python train.py --arch="convnext_v2" --dataset="single toy objects rendered from many sides on busy backdrops" --image_size=64 --targets=["object", "view", "finish"] --isotropic=false --inner_norm=false --muon_scale="match_rms_adamw" --orthogonalizer="newton_schulz_5" --batch_size=256 --final_lr_fraction=0.01 --weight_decay=0.4 --adamw_weight_decay_other_params=0.01
Rows from block 5 of a small image classifier, named by matrix and row number. Rows with one number belong to one neuron. Each number is 128 + 32 x the weight over its row's rms, rounded and kept within 0 to 255. All counts start at 0. After the name is the row's rms in percent of the matrix's.
After each neuron's rows are labels from the 100 images, of 14848, where the neuron reaches its highest value: "responds to" is what is common among them. Only what is clearly more common there than usual is listed. The data: single toy objects rendered from many sides on busy backdrops. In brackets: how many of the 100.
# fc1: MLP up (model.blocks.5.mlp.fc1.weight, 768x128), inputs 64-127
# fc2: MLP down (model.blocks.5.mlp.fc2.weight, 128x768, transposed), outputs 64-127

fc1.545 023 [173 145 114 178  53 108  85 138  89  88 143  96 199  96 148  89 150  90  96 192 131 149 146  78 162 165 135 118 140  47 114  98 164 136 163 144 126 159 130 114 148 162  78  80 103  96 144 135 109  99 130 105 149 138 106 112 112 193 139 111 145 211 151 118]
fc2.545 027 [123 162 116 233 144 120 109  68  77 158 171 103 117 160 143 169  92 147 119 183 112 155 106 159 157 187  65  70 130  82 166 118  84 178 139 152 111 134 145 115 132 124 134 122 124 126  94  92  88 160 193  87  88 136 172 140 125 121 104 130 173 120 131 130]
responds to: pine (32)

fc1.570 080 [149 109 130 160 166 152 137 121  66 178 156 126  94 185 122 170 137 174 130  65 136 129 103 169  75 127 156 143 126  78 110 116 115 127 136  99  75  79 142 137 113 102  99 102 154 159 153 136  76 127  77  80 157 123 151 200 186  95 139 116 131 108 129 134]
fc2.570 084 [ 92 147 132  82 118 111 172  92  59  77 125 132 172 149 174 184 102  89 142  81 127 110 146 117 134  68 183 185 130 117 200 108  80  93 101 129 119 127  82 143 139  80  86 122 123 128 141 116 142 129 107 148 106 156 133 101 106  97 170 142 140 101 137 147]
responds to: from above (61); metallic (60)

fc1.30 124 [169  99 131 114 135 101 142 171  80  62 136 122  85 186 129 118  80 106 163  97 144 136 147 130 101 143 184 107  92 224 148 137 177 122 101  91 139  62 119 115  96 131 110 140 166 172  81 155 115 122 151 155 101  89 102  29 134 121 207 108 143 165 140 150]
fc2.30 139 [149  89 108 129 130 144 143 168  95 148  83 121 137 144 143 132 149 140  63 203 135 144 141 128 103 120 117 150 123 176 173 107 112 133 169 152 122  78 136 170 160 122 114 185 130  82 179 117 114 123  96 143 153  98 120 100 125 161 162 190 165 128  87  86]
responds to: from above (72)

fc1.49 066 [108 120 183 122 105 106 140 129 169 124 161 112 116 107 107 149  90 150 131 150 138 100 104 115 179 136 120 132 108  44 172 155 197 159 101  74 149 144 129 124 126 112 146 129 142 120 152 150 122 106 130 120 185 131  79 168 139 195 112 156 199 180 155 109]
fc2.49 069 [139 127 200  88  80 143 170 120 138 115 179 116 151  98  96 116 127 133  99 135 111 132 162 123  93 132 125 140 144 159  73  99 110 121 123 187 138  97 165  81 166 140 169 141 137  56 106 195 115  99 158  60  93 124 169  79  78 101 142  68 101  95 151 155]
responds to: pine (33)

fc1.417 138 [129 123 172 132  85 132 108 149 142 165 131 153 141 170 116 155 155 154 159 141  99 143 161 144 159 152 150 192 121  84 162  78 102 155 190 103 131 151 123 138 126 123  29 173 121 109 154 156 118 122  88 203 116  89 151 153 134 149 146 144 110 115 108 123]
fc2.417 140 [147 111  90 174 138 150 138  66 105 129 167 125 172 127 166 157 177 167  99  67 119 119  56 127 135 119  81 123 180 104 159 156 101 151 148 121 119 119 137  99 116 158  50 125  52 147 141 150 109 107 133 179 130 124 119 171  94 162 156 153 117 135 136 111]
responds to: from below (80); barrel (38)

fc1.410 069 [124 148  73 186 135 108 145 167 133 111  96 109  64 119 122 171 160 179 132 109 113 143  82  74 162 149 154 118 150  70 137  74 180 136 139 146 149 128 111 140 154  48 107  99 106 148 135 109  80  90 199 163 147 110 157  86 107 100 127 129 150 154 141  70]
fc2.410 067 [140 132 114 113 146 153 137 126 123 163 117 144 109  70  71 172 130 144 211 112 197 121 181 148 141 114 124 171 154  36 154 105  54 154 153 181 105 141 173 124 121 161 151 169 170 143 136 117 130 125 178  30 128 109  81 103 150 127 127  67  94 145 101  95]
responds to: from above (74); snowman (33)

fc1.588 115 [123 130 143  88 119  97 157 151 138 169 163 170 180 130 134 105  98 138 111 127  89 175 119 133 151 141 158 102 165 123 124 167 135 103  50 116 157 110 148 168  96  82 155 155  94  93 142 107  70 134 150 137 160 189 138 162 116  96 132 126 123 164  85 143]
fc2.588 103 [189 191 192 130 113 106 142 146 132 166 174 138  98 128 137 165 177 141 100 179 130  77 127 103 117 147 121 141 106 185 108 122 143 125 215  98  84 178 178 152 115 111 136  97 146 122 108 164 171 182 142 137 140 124 108  88  64 152 132 161 124  67 138 133]
responds to: glossy (66)

fc1.536 136 [125 115 206 121 141 101 169 187 126 185 135 140  80 144 101  70 167 100 124 128  44 114 113 111 178 146 145 126 137 111 138 125 172 107 127 158 129 128 131 132 101 157 154  92  98  89 118  90 129  84 153 180 185 129 104 136 103 133 126 135 120 126 106 136]
fc2.536 139 [144 190 114 116 113 138  60  84 124 180 111 137 112 127  42 130  93 126 128 135  95  63  68 178 128 156 182  72  58  95 107  75  75 115 159 137 140 117 156  95 159 133 129  97 155  89 128 182  80 110 174 150 136 109 124 137  80 158 142 114 128 150  95 123]
responds to: glossy (84)

fc1.652 135 [141 115 142 135 124  89  96 124 182  96 173  74  91  97 144 145 124 118 124  98  99  94 138 105 109 113  98 116 165 105  98 175 174 124 145 185 176  89 143  94 130 154 103 136 140 148 117 195 172 186 115 167  74 128 125 116 138  93 117 113 230 180 123 100]
fc2.652 137 [ 79 126 132 119 154  95 149 142 150  82 139 103 129 125 184 169 146 123 149 116 126 140 104 106 102 151  74 110 160 106 113 151  40 142 132 140 160 127 108 200  76 143 149 103 105  52 143 139 132 132 130 146  98 127 158 117 107 162 175 130  86 130  70 148]
responds to: from below (67)

fc1.386 073 [113 150 119 152 174  91 209 149 127 141 144 168 125 108 155 158  95 171 125  86 120 117 106 104 123  74 123 138 157 130 114  92 115 190 146 129 140  99 154 129 109 150 119 130  98 149 147 120 118 169 156 157 162  92  85  95 165 119  90 114  54 135 171 103]
fc2.386 071 [100 148 108  90 146  95 122 152 131  68 131 153 165 163 127  69 146  99  97 130 187 115 138 175 144 117 185 124  95  95 178 141 159 149 146 113 157 133  83 147 107 147  79  73  82  87 144 146 127 138 171 148 168 110 121 111 122  98 106 142  57 125 164 133]
responds to: glossy (62); from below (60)

fc1.400 124 [ 82 178 145 134 179  82  84 207  38 107 133 117 158 108 139  82 163 164  91 120 113 156 157 156 145  99 122 148 187  81  95 124 156 188 152 121 165 119 130 143 197  86 134 160  88 119 160 195 130 142 154 155 120 117 111 126 130 124 124 133 160 103 147 126]
fc2.400 127 [152 138 121 144 120 137 123  78  50 128 151 120 114  68 218 132 105 164  57 126 148 136  96 150 146  77 214 121 200 132 135 157 139 158 111 147 112 147 105 111 124 174 148 101 117  78 147 168 106  73 109 130 102  57 120 130  85 128 214 194 115 123 103 107]
responds to: ice cream (31)

fc1.517 060 [149 174  94 135 156 157 148 203 122 123 155 143  92 224 118 129 129 142 142 118 120 142  80 105 139  56 150 157 131 131 141 125 104  79 132 127  54 126 144 106 104 179 107 153 132 191  74  58 108  68 109 163 198 126 163  75 138 134 179 139  94  87  81 126]
fc2.517 061 [ 91 127 141 100 113 136 111  99 111 121 123 106 149 108 162 116 157  78  74 163 187 122 133 165 122 100 150 170 177  87 118 114 122  98 101 195 172 117 154  78 148  88 111 164 190  81 165 148 201 136 120  99  69 121 108 115 132 108 150 197 148 142 161 134]
responds to: ice cream (45)

fc1.19 113 [138  99 133 119 190 113  88  78 149 111  95  97 135 131 132 104  91 124 158 154 152  92 142 103 169 103 115 143 162  80 138 133 113  81 106 190  99 138 168 186 153 155 122 158 139  87 111 122 137 143  91 181  98  64 124 236 129 118 110 123 119 149 150 155]
fc2.19 125 [ 71 168 143 109 185  91 140 144 165 103 121 141 117 104 130 117 133 114 164 106 183 112 146 142 110  79 140 131  79 166 140  82 150 135  86 104  94  62 132 163 129 142 199 146  82 168 120 173 119 165 117 119 122 115 207 153 151 102 132  98 174 116 134 183]
responds to: from above (69)

fc1.321 120 [163 167 174 166 131 126 100  97  82 133 164 128 184 116 165 113  76 127 134 123 150 143 188 119 124 154 161 119 136 146 174 124  96 151 106 141 147 114 124 186  96 147 110 111  99  95 111 148  99 148 132  98  43 134 149 124  38 114 102 160  95 137 113  93]
fc2.321 102 [ 65 108 141 132 174 143 135 145 132 144 105 115 165 170 156 165 172 106  87 105 130 119  81 120  40 117 144 148 109 147  97 122 131 108  89 113 177 193 149  87 120  67 175 126 170 105 151 121 123 198 135 139 140  82  64  83 120 124 137  97 140 143  84 147]
responds to: pine (31)

fc1.696 095 [121 152 105 146 110 157 140  86 162 160 152  95 102 115 140  57 136 170  56 155 159 158 177 107 154  64 148  95 110 149 145 134 145 113 107 155 122  93 105 161 153 129 158 117 103 179 131 159 110 104 146 131 113 154 128  93 153  68  91 120 176 109 139 188]
fc2.696 119 [ 87 157 123  69 126 141 124 180 130 146 185 142 196 119  97  84 116 137 177 105 128 113 118 183  99 100 159  64 102 102 166 158 153  86 131 127 168  87 100 174 124 179 198 136 183 122 143 145 110 173 145 146 135  63 178 104 122 141 142 125 150 101 115 212]
responds to: from above (71); barrel (38)

fc1.316 107 [168 153 123 120 131  84 135 119 168  82 170 143 130  88 117 140 123 106 106 138 164 168 145  85  87 106 149 147 182 118  56 162 198 171 129 135 126 225 121 119 138 141 168  92 143 122  75 111 155  93 132 137 141  75 123 150 144 103 117 124  95 154 160 126]
fc2.316 114 [ 89 186 100 153 109 102 130  67 135 117 139 152  90 124  96 106 108 184 141 149 130 133 169  86  76  96  94  96 151 145  75 119 171 131 138 150  85 138 157  65 130  94 146 141  87  83 115 121 172 106 181  89 115 178 155 146 111  75 157 112  82 145 128 129]
responds to: pine (27)

fc1.723 083 [ 92 133 130  99  66 209 141 101 130 135 160 124 150 129 159 177 119 133  91  73  99  88  88 167 143 130 132 117 131 128 125 146 162 125 171 146 143 117 147 142 108 152  86 127 140 135 146 169 169 155 157 172  31 159 128  42 149 129 160  84  67 153 111 131]
fc2.723 095 [140 134 104 128 158 113  80 127  94 120 144 133 128 109 142 121 139  82 104 108 125 149 146 123 146 142 160 146 137  90 136 123 103 127  69 172 187  92 117 100 147 180 122 134 111 185 144 125  91 117 112 139 142  69 152  73 138 105 129 100  93  63 192 172]
responds to: ice cream (28)

fc1.48 108 [146 121 144  90  86 139 103 165 153 106 145  83 129 112 189 141 108 149 183 102 133  97 143  47  92 122  97  87 142 110 123 198 101  98 127 119  96 179 162 127 146 189  90  92 159 104 179 188 186 140 136 143 180 101  68 142 134 144 108 124  89 141 128 105]
fc2.48 098 [163 151 110 135 180 200  97 143 167 147 122 108 146 139 126 139 116 114 101 155 144 197 114  55 133 133  86 149  89 146 123 128 189  90 170 196 116 182 133 140 104 185  85 128 141 143 107  92 105 131 117 103  92 104 107 156 123 162 121 136  96 172 130 168]
responds to: glossy (85)

fc1.361 091 [114 132  98 187  89 127  93  89 149  85 167 121 127 155 106 129 133  70 114 125 121 192 123  97  96  58 133 108 105 110 143 150 130 142 165 189 136  43  90 136 148 167 125 157 158 139 118 155 139 115 112 136 107 133  92 184 126  58 120  50 139 145 153  74]
fc2.361 086 [100  90 121 146 193 124 108 191 146 141 171  87  57 132 130 135 159 111 106  45  96 126 121 140 107 139  96 104 139  83  84 154 110 130 145 107 140 109 145 169 132 174 174  91 185 192 132 130 119  89 165 114 149 147 142 138 193 116 117 100 123 121 107 124]
responds to: metallic (64)

fc1.18 166 [ 88 147 111 131 150 111 108  36 123 102 128 148 121 102 142 192  97 143 120  98 146 190 186 125 174 145 139 128 114 109 140 153 135 221  49 108 131 148 158 112 135 186  95 128 113 110 117 128 142 168 138 132  95 118 133 105 108 142 140 153 135 149 104 116]
fc2.18 149 [171  88 166  96 138 124 151 134 159  97 110 108 158  98 192 120 100  91 118 124  81 107  91  97 159 138 148 137 161  92 130 126 141 115 117  94 119 208 168 106  43  99 125 147 153 134 160 114 184 108 112 128  92 166  98 135 165  77 121 137 118 138 128 124]
responds to: metallic (75)

fc1.751 196 [ 96  82 149 140 130 108 154 165 134 121 165 146  81 106 162 134 158 113 117 108  89 151 134 141 112  93 119 136 158  94 130 134 215  93 169  98  75 129 141  51  97 120 186 112 168  94 123 108  97 118 115 119 122 118 155 124 162 134 149 102 143 112 121 148]
fc2.751 182 [141 104  89 139 144 125  62  80 164 127  78  74 134 130 157 152 108 155 175 142  79 128 132 139 115  99 142 138 105 110 121 101  58 147 134 145 187 182 127  89 119 165 147  61 127 134 162 134 119 126 118 120 120  92 107 112 149 109 147  98 135 133  47 117]
responds to: glossy (66); umbrella (27)